python train.py --arch="unet" --model="segmentation model" --dataset="made-up road signs on poles" --image_size=48 --weight_standardization=true --pixel_unshuffle=2 --blocks_per_level=2 --attention=false --upsampling="transposed_conv" --beta2=0.95 --steps=40000 --batch_size=256 --epochs=83.6 --weight_decay=0.02
Rows from block 2, named by matrix and row number. Each number is 50 + 10 x the weight over the matrix's rms, rounded and kept within 0 to 99. All counts start at 0.
# conv: 3x3 conv (model.enc.1.0.conv.weight, 128x128x3x3, standardized in use), inputs 55-59, a 3x3 kernel for each
conv.0:54 45 55 47 51 50 50 63 45 61 51 42 51 58 52 49 57 41 45 46 63 54 52 57 46 32 41 39 50 48 41 59 44 50 54 45 68 58 56 69 65 51 50 42 39
conv.1:37 51 56 50 44 50 50 57 56 52 64 47 45 33 77 54 33 37 54 51 49 58 71 49 46 57 51 36 49 66 47 57 65 44 41 57 48 48 50 54 52 68 64 36 56
conv.2:55 55 45 49 53 49 50 61 48 53 55 45 47 38 38 47 53 52 61 47 25 62 36 27 52 51 36 56 52 44 47 54 36 51 41 53 43 53 50 37 58 48 64 49 62
conv.3:53 54 60 53 59 49 56 35 50 46 54 53 30 27 83 40 56 39 56 40 30 51 65 40 37 58 55 45 67 52 47 60 54 61 41 58 47 56 44 54 39 60 54 35 50
conv.4:47 52 30 64 62 30 46 41 40 44 61 57 56 46 58 51 64 43 44 55 54 46 44 46 46 55 50 48 47 35 34 58 58 53 47 31 31 58 48 58 54 33 60 40 31
conv.5:59 49 54 61 71 41 41 67 52 63 36 50 38 58 44 55 54 42 48 57 39 44 63 56 56 45 53 46 45 48 54 51 60 37 52 42 38 56 54 60 36 52 59 24 49
conv.6:44 47 45 54 67 49 60 60 47 58 46 53 37 50 40 39 45 54 48 29 35 45 47 57 49 52 46 51 55 39 60 43 64 44 53 42 66 56 49 52 46 43 57 63 47
conv.7:54 44 30 45 93 30 50 63 34 53 37 60 51 46 64 72 54 57 45 40 62 44 35 48 50 52 52 48 48 37 57 40 67 37 57 62 38 47 42 53 51 46 62 49 37
conv.8:55 54 37 65 46 52 53 69 65 58 58 40 50 34 53 62 48 43 49 44 58 56 25 57 45 54 47 35 62 51 36 55 42 68 34 49 61 37 39 45 47 42 58 42 61
conv.9:45 49 53 52 40 56 56 52 42 54 57 35 56 46 65 56 54 28 34 50 40 46 55 47 61 38 56 64 44 52 38 39 62 38 65 47 56 62 45 65 42 65 58 72 54
conv.10:45 54 44 50 66 41 52 64 52 53 61 41 45 58 64 68 36 62 49 38 49 51 60 53 53 61 35 57 55 59 40 58 55 44 34 73 40 46 49 55 56 60 40 44 64
conv.11:30 67 58 43 43 65 60 45 47 46 56 76 66 41 33 37 54 46 47 46 43 50 56 44 48 44 42 35 43 62 44 41 53 29 68 58 56 48 40 40 36 53 41 62 54
conv.12:53 35 57 29 61 42 54 41 54 64 45 48 66 38 62 43 62 36 53 54 56 62 47 55 40 51 62 46 55 49 57 44 47 57 61 55 47 29 41 42 68 63 44 80 35
conv.13:73 54 57 39 45 49 45 47 50 48 38 45 56 42 46 31 55 44 51 43 52 49 46 46 41 45 48 50 39 51 55 50 47 55 46 61 59 43 61 53 55 51 47 65 61
conv.14:44 50 39 56 36 39 26 43 38 47 47 50 55 44 45 40 54 58 49 46 49 45 28 52 34 60 55 55 59 43 37 46 49 66 50 60 44 61 57 53 70 35 36 36 56
conv.15:49 46 48 52 58 49 51 52 64 52 60 61 35 57 35 34 44 38 44 50 57 47 34 51 50 41 50 34 53 33 36 45 55 50 54 38 41 48 40 42 49 34 62 50 57
conv.16:58 55 65 61 41 48 59 61 50 39 49 51 63 58 38 44 49 53 60 40 39 34 26 52 55 42 45 71 75 29 54 22 61 51 43 62 57 53 35 62 32 35 60 48 39
conv.17:57 31 57 29 71 55 59 68 41 49 49 47 47 47 43 54 40 73 41 56 47 57 28 52 41 53 58 51 58 38 49 36 56 50 52 57 63 52 39 41 68 53 47 49 56
conv.18:51 55 63 34 19 70 58 34 61 64 36 47 53 26 50 63 59 58 43 35 51 46 41 65 42 44 58 40 48 65 45 28 59 54 52 46 81 54 48 65 43 38 56 52 40
conv.19:69 48 58 71 49 46 65 41 49 52 46 56 52 54 55 53 77 38 44 48 50 61 17 54 49 55 29 54 51 50 47 64 40 51 39 59 48 28 71 55 59 34 57 45 47
conv.20:56 54 40 64 59 48 62 44 55 44 47 51 42 48 63 40 35 44 51 39 50 62 44 56 44 46 49 51 54 48 45 46 58 54 42 47 50 57 39 48 55 67 63 46 45
conv.21:53 53 58 51 71 37 47 57 35 48 50 55 71 51 55 41 39 53 41 27 55 67 11 59 36 52 49 42 53 42 51 47 52 42 47 57 56 53 52 70 53 50 53 30 55
conv.22:42 45 55 44 20 46 42 51 51 58 55 53 66 47 13 57 51 44 47 55 58 58 55 60 55 66 57 43 41 57 41 46 57 53 55 48 52 47 53 41 61 42 42 61 57
conv.23:48 61 47 44 48 68 57 47 75 63 54 50 55 37 34 63 50 59 47 54 41 46 53 51 47 36 52 60 45 49 66 27 40 34 71 51 54 35 38 59 40 44 60 54 50
conv.24:43 50 62 60 47 38 46 67 31 50 54 46 38 56 72 51 27 66 46 54 43 37 43 45 55 47 47 38 47 55 55 40 52 59 51 77 53 54 49 61 34 39 72 43 43
conv.25:31 33 43 54 40 50 43 59 57 55 78 60 55 42 37 37 44 46 50 51 51 60 53 54 49 48 44 52 77 47 43 57 57 50 48 36 64 55 52 39 42 34 49 76 43
conv.26:65 52 48 45 36 53 50 60 42 60 54 50 42 57 53 39 71 45 56 58 45 51 65 51 37 39 45 52 55 50 55 50 45 60 35 60 59 53 58 78 41 65 41 55 44
conv.27:42 42 50 47 55 56 51 53 56 64 49 44 51 46 58 69 43 39 49 47 57 40 34 60 70 45 44 42 48 49 56 43 53 43 34 46 43 58 59 54 43 51 40 42 51
conv.28:58 52 34 43 34 48 37 57 35 49 43 53 49 60 71 58 51 60 47 45 54 54 41 49 47 47 46 42 49 65 58 49 38 55 48 55 49 36 53 45 53 40 60 48 39
conv.29:49 42 67 56 64 44 48 43 43 58 45 48 63 48 50 56 52 37 52 41 51 41 40 66 58 36 40 44 53 52 54 53 48 56 60 44 47 48 32 46 58 35 57 66 53
conv.30:47 57 42 53 63 58 59 71 42 42 19 60 44 85 36 34 49 44 49 30 46 54 32 54 48 54 55 65 36 50 63 52 58 76 67 49 58 52 35 42 61 37 78 46 63
conv.31:39 62 63 67 50 50 58 48 39 53 47 59 41 44 62 47 64 59 46 47 66 53 38 54 55 52 38 43 40 54 48 35 47 48 51 57 54 52 30 32 69 30 62 54 54
conv.32:57 50 44 52 48 63 55 44 65 67 37 62 40 42 56 52 53 50 52 61 41 51 61 45 68 57 48 69 42 47 63 31 71 52 46 49 54 54 48 59 42 47 62 46 50
conv.33:45 47 62 71 48 41 53 59 58 36 44 44 47 80 58 46 40 51 50 55 49 35 45 50 50 61 67 46 40 56 55 54 49 50 53 45 45 30 45 51 51 39 71 50 57
conv.34:61 37 58 53 48 62 32 53 54 44 39 47 55 35 41 56 52 52 33 61 41 61 46 72 53 65 24 52 51 55 34 49 37 59 34 38 55 30 48 54 51 54 53 42 23
conv.35:67 43 52 40 39 58 54 57 34 51 41 48 47 46 42 28 51 46 44 45 56 45 60 52 62 46 51 57 51 74 56 43 46 62 42 48 47 51 48 63 70 42 68 52 48
conv.36:51 47 57 53 43 49 48 63 48 48 68 44 52 47 42 42 45 74 50 66 37 51 64 55 43 59 46 67 49 48 41 64 47 50 17 61 41 48 55 67 33 44 59 43 50
conv.37:50 41 60 70 72 40 51 59 70 44 54 46 62 48 50 49 33 47 35 53 50 32 16 23 50 34 40 54 52 57 38 54 57 36 45 41 70 50 55 66 42 51 39 44 43
conv.38:43 55 47 48 55 46 46 73 50 59 55 59 45 45 58 48 28 52 50 50 55 38 45 47 49 31 46 46 37 42 50 37 37 68 46 46 43 46 51 54 40 56 58 30 54
conv.39:44 55 54 68 50 43 48 59 61 59 60 38 51 26 58 39 65 61 48 55 54 66 47 51 48 54 56 53 48 45 28 66 46 52 58 48 41 53 49 47 39 53 69 64 62
conv.40:49 51 37 57 30 55 48 35 44 43 44 52 51 45 77 53 63 48 49 32 41 35 50 64 58 60 60 49 53 41 49 28 45 33 49 45 52 43 47 58 41 56 63 50 62
conv.41:50 38 53 60 67 56 65 42 57 47 55 43 34 59 52 37 46 45 48 46 41 42 57 54 51 57 62 64 66 46 41 63 32 45 51 47 62 44 56 61 47 43 50 51 43
conv.42:40 58 45 42 41 62 60 45 48 58 51 61 30 44 81 43 43 55 62 46 52 57 51 28 53 60 44 48 47 53 48 48 54 28 43 65 48 37 46 37 47 58 61 50 53
conv.43:54 61 48 39 49 57 51 55 48 55 64 46 52 58 42 56 50 51 51 18 45 54 58 58 64 43 36 61 53 64 55 44 36 60 55 77 38 53 39 54 51 44 65 61 67
conv.44:57 55 40 70 43 63 63 68 44 47 40 41 42 40 46 46 66 61 43 54 35 53 50 54 57 45 63 52 63 56 54 73 41 46 49 50 48 43 50 54 58 53 54 48 33
conv.45:40 64 63 51 43 50 38 57 49 42 63 39 33 48 64 44 38 42 52 57 35 54 61 61 55 56 46 57 33 61 54 36 48 55 49 51 53 44 35 60 59 47 49 60 58
conv.46:58 50 44 54 47 24 45 55 67 57 39 39 48 38 76 43 55 55 38 50 45 67 51 63 40 58 50 50 54 48 37 53 47 54 46 49 34 49 55 44 56 61 69 61 47
conv.47:49 45 50 61 48 39 42 47 73 35 35 57 58 53 68 58 59 56 36 59 39 49 25 56 48 47 65 43 54 56 39 26 67 48 60 39 44 56 62 48 41 51 44 54 59
conv.48:47 62 55 50 40 48 39 62 40 40 51 48 56 58 32 54 45 56 54 62 46 55 66 47 58 27 32 68 42 34 41 52 58 41 49 42 52 52 50 54 42 47 57 44 43
conv.49:57 47 41 68 52 50 35 69 44 50 48 52 60 59 53 64 31 46 37 53 61 45 51 51 51 47 66 49 53 48 53 51 47 42 57 56 44 59 47 38 51 44 38 60 38
conv.50:62 47 54 61 53 52 62 74 31 42 52 71 46 78 42 48 45 63 43 59 40 35 34 54 50 38 40 42 62 52 49 35 51 60 45 45 40 33 54 60 55 50 58 40 41
conv.51:59 59 59 35 68 52 63 64 50 62 58 44 62 43 43 28 40 51 58 45 60 54 38 53 40 50 58 54 38 53 49 68 26 48 60 38 49 46 58 58 58 37 42 50 35
conv.52:44 56 54 57 57 52 52 70 59 54 55 52 52 71 45 42 55 42 42 42 51 40 40 39 55 56 40 55 54 64 41 34 52 54 58 47 59 44 51 64 66 43 54 42 26
conv.53:50 53 59 56 40 72 63 56 55 46 64 71 41 49 51 55 60 42 50 53 44 53 45 57 55 41 36 53 32 55 46 53 58 47 29 66 55 21 50 60 46 43 52 57 59
conv.54:72 57 47 57 64 55 58 58 34 50 46 48 33 56 57 54 59 64 52 41 48 57 64 68 40 34 54 56 46 54 58 58 52 40 45 42 43 52 59 45 67 49 59 32 28
conv.55:61 50 54 58 46 57 52 46 50 46 39 52 61 49 51 37 46 61 44 41 61 37 35 57 54 45 54 49 39 46 49 49 38 47 56 57 45 49 53 58 60 47 49 61 55
conv.56:43 45 71 33 56 29 55 45 56 47 59 54 54 55 55 38 63 54 36 46 44 49 40 56 63 46 59 57 63 49 63 50 51 42 48 44 57 38 39 56 51 39 48 37 69
conv.57:59 55 44 38 57 44 59 54 60 62 57 49 50 58 47 37 72 35 56 60 39 59 58 19 46 58 58 58 49 54 50 40 33 30 57 62 73 55 45 37 35 47 51 50 67
conv.58:36 55 31 67 51 63 56 56 55 61 46 43 44 58 43 54 41 52 37 40 57 61 39 58 61 60 57 41 49 55 60 52 46 44 46 58 75 19 44 56 57 42 55 42 52
conv.59:67 46 65 48 45 54 40 64 69 54 40 52 55 44 52 48 43 42 48 52 51 57 51 22 58 63 23 45 40 48 58 35 70 55 70 14 38 51 46 51 49 63 43 45 41
conv.60:54 49 33 39 76 39 52 51 42 56 47 47 49 53 48 54 77 60 55 51 52 55 49 58 44 42 43 46 55 71 56 29 48 51 65 39 55 62 40 44 27 72 42 46 58
conv.61:50 46 29 54 70 65 51 45 56 38 48 35 36 45 48 71 90 51 51 54 40 54 81 54 53 56 32 59 58 45 38 34 49 36 51 60 56 53 41 42 55 42 44 54 39
conv.62:55 36 37 43 45 39 49 39 37 51 55 65 38 49 54 55 40 40 55 43 29 49 44 39 57 35 27 62 42 74 50 57 65 47 56 54 38 36 46 56 52 38 51 66 52
conv.63:31 43 49 48 48 46 66 63 38 58 40 56 43 39 68 49 48 67 49 45 42 44 48 66 48 42 44 63 52 48 51 62 53 61 55 55 43 51 49 56 44 41 26 34 55
conv.64:63 31 43 66 56 33 42 56 58 45 51 57 43 32 65 55 39 37 54 56 63 50 44 61 61 52 54 43 23 46 57 48 50 54 46 59 53 35 35 62 44 25 56 52 26
conv.65:48 56 53 33 54 41 59 54 52 65 35 67 55 47 44 48 45 35 52 49 51 55 44 37 42 44 45 40 28 41 49 23 54 48 55 39 63 50 46 45 55 47 60 60 56
conv.66:54 49 48 54 53 47 38 55 22 61 43 58 37 48 68 55 55 46 53 44 50 62 66 63 52 60 46 48 32 45 49 53 39 39 49 52 43 71 45 54 50 46 63 36 60
conv.67:56 38 43 40 68 52 51 47 55 42 56 51 46 45 56 47 42 38 47 47 61 57 31 31 56 47 62 56 37 80 38 64 46 40 58 60 51 49 54 68 55 32 25 53 33
conv.68:58 58 46 39 49 46 59 48 55 45 54 68 49 58 60 58 58 49 37 43 49 52 57 54 52 63 61 55 46 42 47 39 60 48 66 54 40 59 55 58 67 46 58 69 59
conv.69:66 50 45 40 58 33 49 64 51 55 51 63 43 52 59 53 54 49 51 48 54 45 27 46 64 55 69 42 51 36 62 54 39 46 33 60 41 56 43 48 59 39 28 57 47
conv.70:41 45 47 61 76 47 48 54 55 58 47 49 54 45 36 65 50 56 54 49 36 50 65 30 47 56 47 47 42 54 51 56 52 56 48 42 59 36 54 46 63 21 60 38 42
conv.71:53 47 59 53 72 39 54 59 51 71 49 61 51 35 56 47 56 44 58 53 59 57 39 73 50 42 53 44 49 44 62 65 37 70 48 53 53 57 45 36 48 43 50 47 44
conv.72:56 47 64 68 24 73 51 46 69 69 65 54 49 45 38 45 46 64 57 48 55 40 52 48 55 52 41 48 52 55 35 54 48 40 48 47 37 47 45 43 42 42 67 31 27
conv.73:47 53 52 46 57 55 57 35 37 42 37 53 53 58 76 45 72 41 39 40 42 44 53 58 58 54 57 52 44 62 47 32 55 48 45 47 58 51 54 52 34 48 55 32 58
conv.74:54 48 60 31 41 67 64 68 44 42 49 46 45 53 62 41 52 40 45 53 53 67 52 49 52 52 60 46 39 46 43 55 37 48 55 36 46 46 46 53 53 42 44 94 46
conv.75:48 51 56 67 48 38 56 53 55 55 49 42 45 63 62 52 34 37 47 50 53 61 54 58 50 46 47 35 53 56 40 79 44 52 37 66 54 60 43 56 72 36 43 36 53
conv.76:52 22 51 29 67 52 65 48 70 50 48 42 55 42 49 47 53 47 47 36 38 54 59 62 56 51 47 46 48 59 33 48 59 41 63 55 26 53 45 41 49 59 44 71 62
conv.77:56 71 48 45 78 55 68 54 63 56 74 55 62 59 49 55 50 47 54 33 58 61 62 40 49 45 67 46 59 57 48 41 65 48 45 64 57 48 33 47 38 48 44 53 55
conv.78:62 35 56 45 61 44 56 56 38 54 63 56 46 41 49 60 62 49 51 30 47 59 53 40 43 48 46 65 66 43 51 50 55 57 54 53 39 57 38 69 62 31 59 53 53
conv.79:68 36 56 44 68 58 59 49 40 49 48 52 48 44 39 51 49 48 46 56 42 62 47 44 49 43 50 59 41 51 45 53 43 50 48 60 66 40 55 49 46 50 50 51 47
conv.80:46 58 54 54 48 51 68 41 69 51 39 49 65 52 58 36 51 61 43 51 57 55 57 60 60 53 63 63 55 59 51 34 55 43 47 52 58 38 39 64 51 45 39 53 44
conv.81:54 49 47 44 60 63 57 56 41 63 51 51 48 53 48 53 39 44 50 49 41 46 47 40 59 56 32 50 39 55 67 45 44 55 44 47 52 43 44 20 49 48 54 39 61
conv.82:45 35 43 58 60 50 47 59 64 45 42 46 41 65 59 49 41 43 50 58 48 56 23 45 46 63 54 47 57 44 48 77 56 39 67 54 55 54 44 64 67 50 57 54 39
conv.83:52 70 52 67 40 57 74 60 52 34 40 52 39 45 44 48 44 54 61 45 51 29 44 52 61 43 48 50 36 42 49 45 73 36 42 61 56 57 55 56 23 41 59 55 51
conv.84:66 56 46 71 55 61 53 31 28 49 43 38 45 38 58 38 64 37 50 43 46 50 72 73 37 53 60 59 65 48 48 40 64 55 57 57 30 39 47 48 34 65 49 43 46
conv.85:51 48 59 36 45 41 56 54 48 49 46 57 54 28 68 47 77 34 55 68 53 38 48 56 43 57 63 44 60 46 40 37 59 65 41 55 43 51 56 51 42 35 47 50 68
conv.86:63 42 45 42 76 60 49 48 52 58 64 48 59 38 64 68 66 61 49 51 49 34 52 43 44 47 53 53 46 56 51 53 61 51 30 29 50 56 50 43 56 50 55 48 45
conv.87:50 48 63 36 41 61 30 49 39 52 43 47 46 42 46 51 47 61 59 50 56 54 53 49 66 52 48 59 43 50 62 34 60 46 45 66 49 38 74 62 54 56 29 46 43
conv.88:50 46 47 42 78 53 54 50 75 52 52 59 67 49 36 54 24 31 58 57 44 44 43 38 55 60 52 44 48 58 50 55 56 57 50 59 50 54 72 53 51 51 50 63 51
conv.89:42 43 61 59 39 55 59 59 61 55 54 44 56 54 58 47 45 49 66 73 38 35 39 55 50 37 44 56 45 43 29 63 51 31 34 49 52 47 67 60 52 47 49 60 63
conv.90:46 51 52 53 58 47 45 63 55 40 44 53 57 57 48 52 54 42 50 54 52 55 68 71 57 58 58 52 52 25 33 43 45 65 62 48 51 30 53 58 40 55 31 46 43
conv.91:58 33 66 56 53 42 50 44 33 67 37 40 60 56 60 55 55 51 46 48 68 67 48 55 37 56 65 64 36 41 53 33 34 41 40 52 54 41 47 43 64 56 36 39 59
conv.92:55 52 45 58 40 79 57 66 70 55 48 42 49 61 37 36 32 28 44 38 47 35 45 72 40 56 44 58 56 51 58 55 57 59 54 59 65 46 41 64 59 56 68 54 37
conv.93:51 38 40 34 59 47 41 62 55 52 48 58 47 33 51 40 55 33 42 45 69 61 55 57 51 37 52 46 45 43 64 38 56 46 48 46 44 59 38 60 58 44 64 26 60
conv.94:48 47 50 51 51 56 63 48 54 53 60 52 60 52 38 39 37 45 53 46 55 64 61 39 44 49 52 54 32 70 53 40 41 27 49 50 55 37 61 52 60 59 46 46 58
conv.95:47 52 51 52 51 61 61 45 67 57 55 51 63 52 49 23 46 38 56 48 42 62 76 38 47 57 39 59 52 46 55 48 55 40 41 67 49 36 43 64 60 41 51 53 77
conv.96:46 58 57 43 61 37 52 48 46 49 63 77 40 55 43 50 49 46 58 62 45 57 58 44 46 56 51 53 52 45 35 55 55 49 42 45 64 40 59 56 55 53 69 58 50
conv.97:54 61 48 21 51 55 51 53 46 50 53 46 64 47 45 51 72 59 57 47 36 54 47 39 45 60 48 54 63 43 50 37 43 57 50 41 41 53 44 43 53 31 23 44 48
conv.98:55 31 59 55 56 43 42 46 43 54 51 47 35 47 67 59 46 44 19 41 36 47 45 58 51 48 65 28 38 52 55 42 35 67 39 43 51 47 32 43 48 46 84 57 48
conv.99:63 48 35 36 56 45 59 44 50 45 64 63 57 64 45 53 54 54 51 46 60 35 53 58 57 50 68 49 55 28 46 64 44 44 72 52 50 39 39 38 49 65 41 57 55
conv.100:60 38 45 50 63 46 62 51 65 74 50 49 70 38 68 56 75 39 43 54 37 39 45 62 61 29 48 65 38 60 52 42 42 68 40 66 65 47 48 39 61 47 41 61 33
conv.101:51 51 46 52 61 45 61 55 33 47 51 44 48 35 47 41 62 62 44 58 41 53 49 58 43 49 57 61 46 57 58 58 44 48 62 42 43 45 50 55 44 55 45 50 60
conv.102:38 51 39 47 61 49 52 42 56 46 54 61 51 55 42 43 52 51 48 56 58 62 49 54 40 44 43 63 38 38 43 41 61 56 73 49 37 52 33 44 42 44 39 46 41
conv.103:51 56 59 56 49 42 41 44 46 43 50 59 60 50 38 56 45 39 45 47 54 41 43 16 41 39 38 44 66 48 42 65 47 53 52 41 58 56 36 46 54 43 56 30 57
conv.104:51 40 45 38 54 35 67 51 48 54 53 68 37 41 49 45 45 59 59 40 49 54 53 59 45 37 38 43 63 63 58 28 49 50 61 54 48 68 51 74 30 49 48 28 53
conv.105:58 50 39 46 56 58 39 62 50 44 42 45 39 53 42 54 68 54 39 16 59 48 40 22 38 64 44 29 59 62 55 56 51 49 36 56 44 50 24 43 45 58 58 61 44
conv.106:51 47 40 60 61 45 52 51 51 48 69 49 49 47 30 44 38 44 36 25 35 49 21 48 55 55 45 42 49 65 36 63 40 51 64 62 53 49 47 46 69 57 40 52 58
conv.107:45 47 51 51 55 49 47 50 47 43 71 55 43 43 63 57 33 43 55 51 48 31 62 62 48 40 54 48 46 43 59 51 42 47 64 58 57 44 57 35 53 60 46 58 67
conv.108:56 50 60 63 32 49 50 54 54 47 71 39 60 27 43 61 46 39 50 41 59 46 60 54 51 48 46 61 55 58 35 35 50 45 39 56 59 38 57 43 43 64 57 43 51
conv.109:51 51 54 37 43 54 51 40 52 41 55 67 26 54 58 35 57 43 56 53 48 50 57 59 35 55 50 45 41 65 40 57 56 53 45 51 40 53 57 60 42 51 58 53 54
conv.110:51 49 38 60 56 66 43 57 62 44 57 66 37 20 54 55 58 53 42 52 70 46 42 51 44 35 37 33 61 42 65 50 63 46 31 66 47 50 65 46 60 54 54 46 50
conv.111:46 58 54 45 62 42 69 45 35 63 63 35 55 40 39 40 61 45 59 48 48 44 60 55 50 44 51 72 38 48 54 56 45 40 51 46 51 63 65 25 63 52 48 43 39
conv.112:35 57 42 47 50 42 64 52 43 68 52 44 36 46 50 47 52 45 37 54 43 46 59 60 47 49 48 43 59 27 62 40 57 60 61 65 63 44 44 58 45 62 70 52 56
conv.113:53 25 46 56 57 46 47 56 61 52 34 58 39 38 43 51 50 45 54 48 59 54 49 46 61 52 57 42 52 51 47 48 56 43 72 52 39 54 43 47 56 51 45 54 68
conv.114:40 49 34 33 65 28 50 53 69 62 47 39 55 49 40 55 50 54 42 42 55 52 27 46 54 37 39 50 54 37 49 36 44 56 42 49 47 40 40 49 63 37 42 49 44
conv.115:47 44 39 50 55 45 58 54 47 61 65 59 51 67 55 53 37 52 52 43 58 33 48 38 42 68 60 54 57 79 64 56 52 60 55 44 66 51 50 75 53 54 33 55 47
conv.116:42 65 56 40 24 71 27 27 57 53 51 49 50 45 47 43 47 39 50 39 19 51 46 36 53 48 52 45 53 57 57 74 50 49 52 56 43 44 59 47 52 63 46 61 44
conv.117:52 35 61 38 50 49 66 44 47 38 61 66 69 55 43 49 41 46 40 20 32 39 39 37 51 51 45 61 49 53 76 23 57 27 66 48 44 51 62 56 46 64 57 35 59
conv.118:56 52 49 51 27 56 52 53 51 47 58 55 47 57 45 48 39 62 43 45 40 43 58 38 37 78 63 47 51 48 58 44 49 51 58 50 57 31 35 58 72 49 59 70 49
conv.119:50 64 24 39 60 43 53 35 43 57 59 52 41 39 52 55 62 48 54 52 50 62 72 46 40 36 30 60 45 61 57 40 61 38 49 62 48 43 68 46 48 56 34 42 46
conv.120:59 50 47 58 51 62 44 55 61 40 58 49 42 57 52 51 44 51 46 65 43 40 48 50 37 36 32 37 57 59 59 54 50 56 47 53 51 49 55 49 42 55 52 67 63
conv.121:55 47 29 49 53 50 43 47 40 37 49 51 49 70 41 43 63 43 40 23 42 62 48 43 45 45 47 57 72 57 58 36 52 66 41 53 49 64 51 57 55 33 55 57 50
conv.122:33 48 46 61 31 53 56 58 30 51 48 56 54 45 35 24 66 53 31 58 49 59 53 59 40 52 61 40 39 55 39 65 51 79 45 50 47 41 42 67 36 32 64 51 37
conv.123:50 42 58 50 06 54 49 33 58 58 56 58 51 53 41 40 65 44 59 53 52 46 49 48 47 40 45 39 53 50 66 40 46 44 46 48 43 43 55 50 49 39 40 65 30
conv.124:44 60 37 50 55 48 42 48 43 42 62 41 39 29 77 51 77 50 43 40 65 55 66 53 48 30 42 44 65 39 49 35 55 55 52 55 62 44 29 58 30 81 35 42 50
conv.125:45 64 46 47 59 37 29 55 51 59 49 60 57 38 43 41 43 43 55 44 49 49 52 34 52 57 43 55 54 53 58 28 84 62 53 47 39 48 40 61 36 66 44 51 41
conv.126:42 29 37 67 43 61 59 46 41 62 53 54 29 47 53 38 50 49 49 69 44 47 48 48 51 48 59 47 57 48 45 55 46 52 60 56 68 51 56 68 41 67 58 46 60
conv.127:34 57 45 62 59 53 61 60 44 53 65 65 43 61 52 53 36 49 31 47 49 50 27 45 40 56 48 64 74 63 42 67 48 52 38 38 41 37 51 69 58 36 36 52 51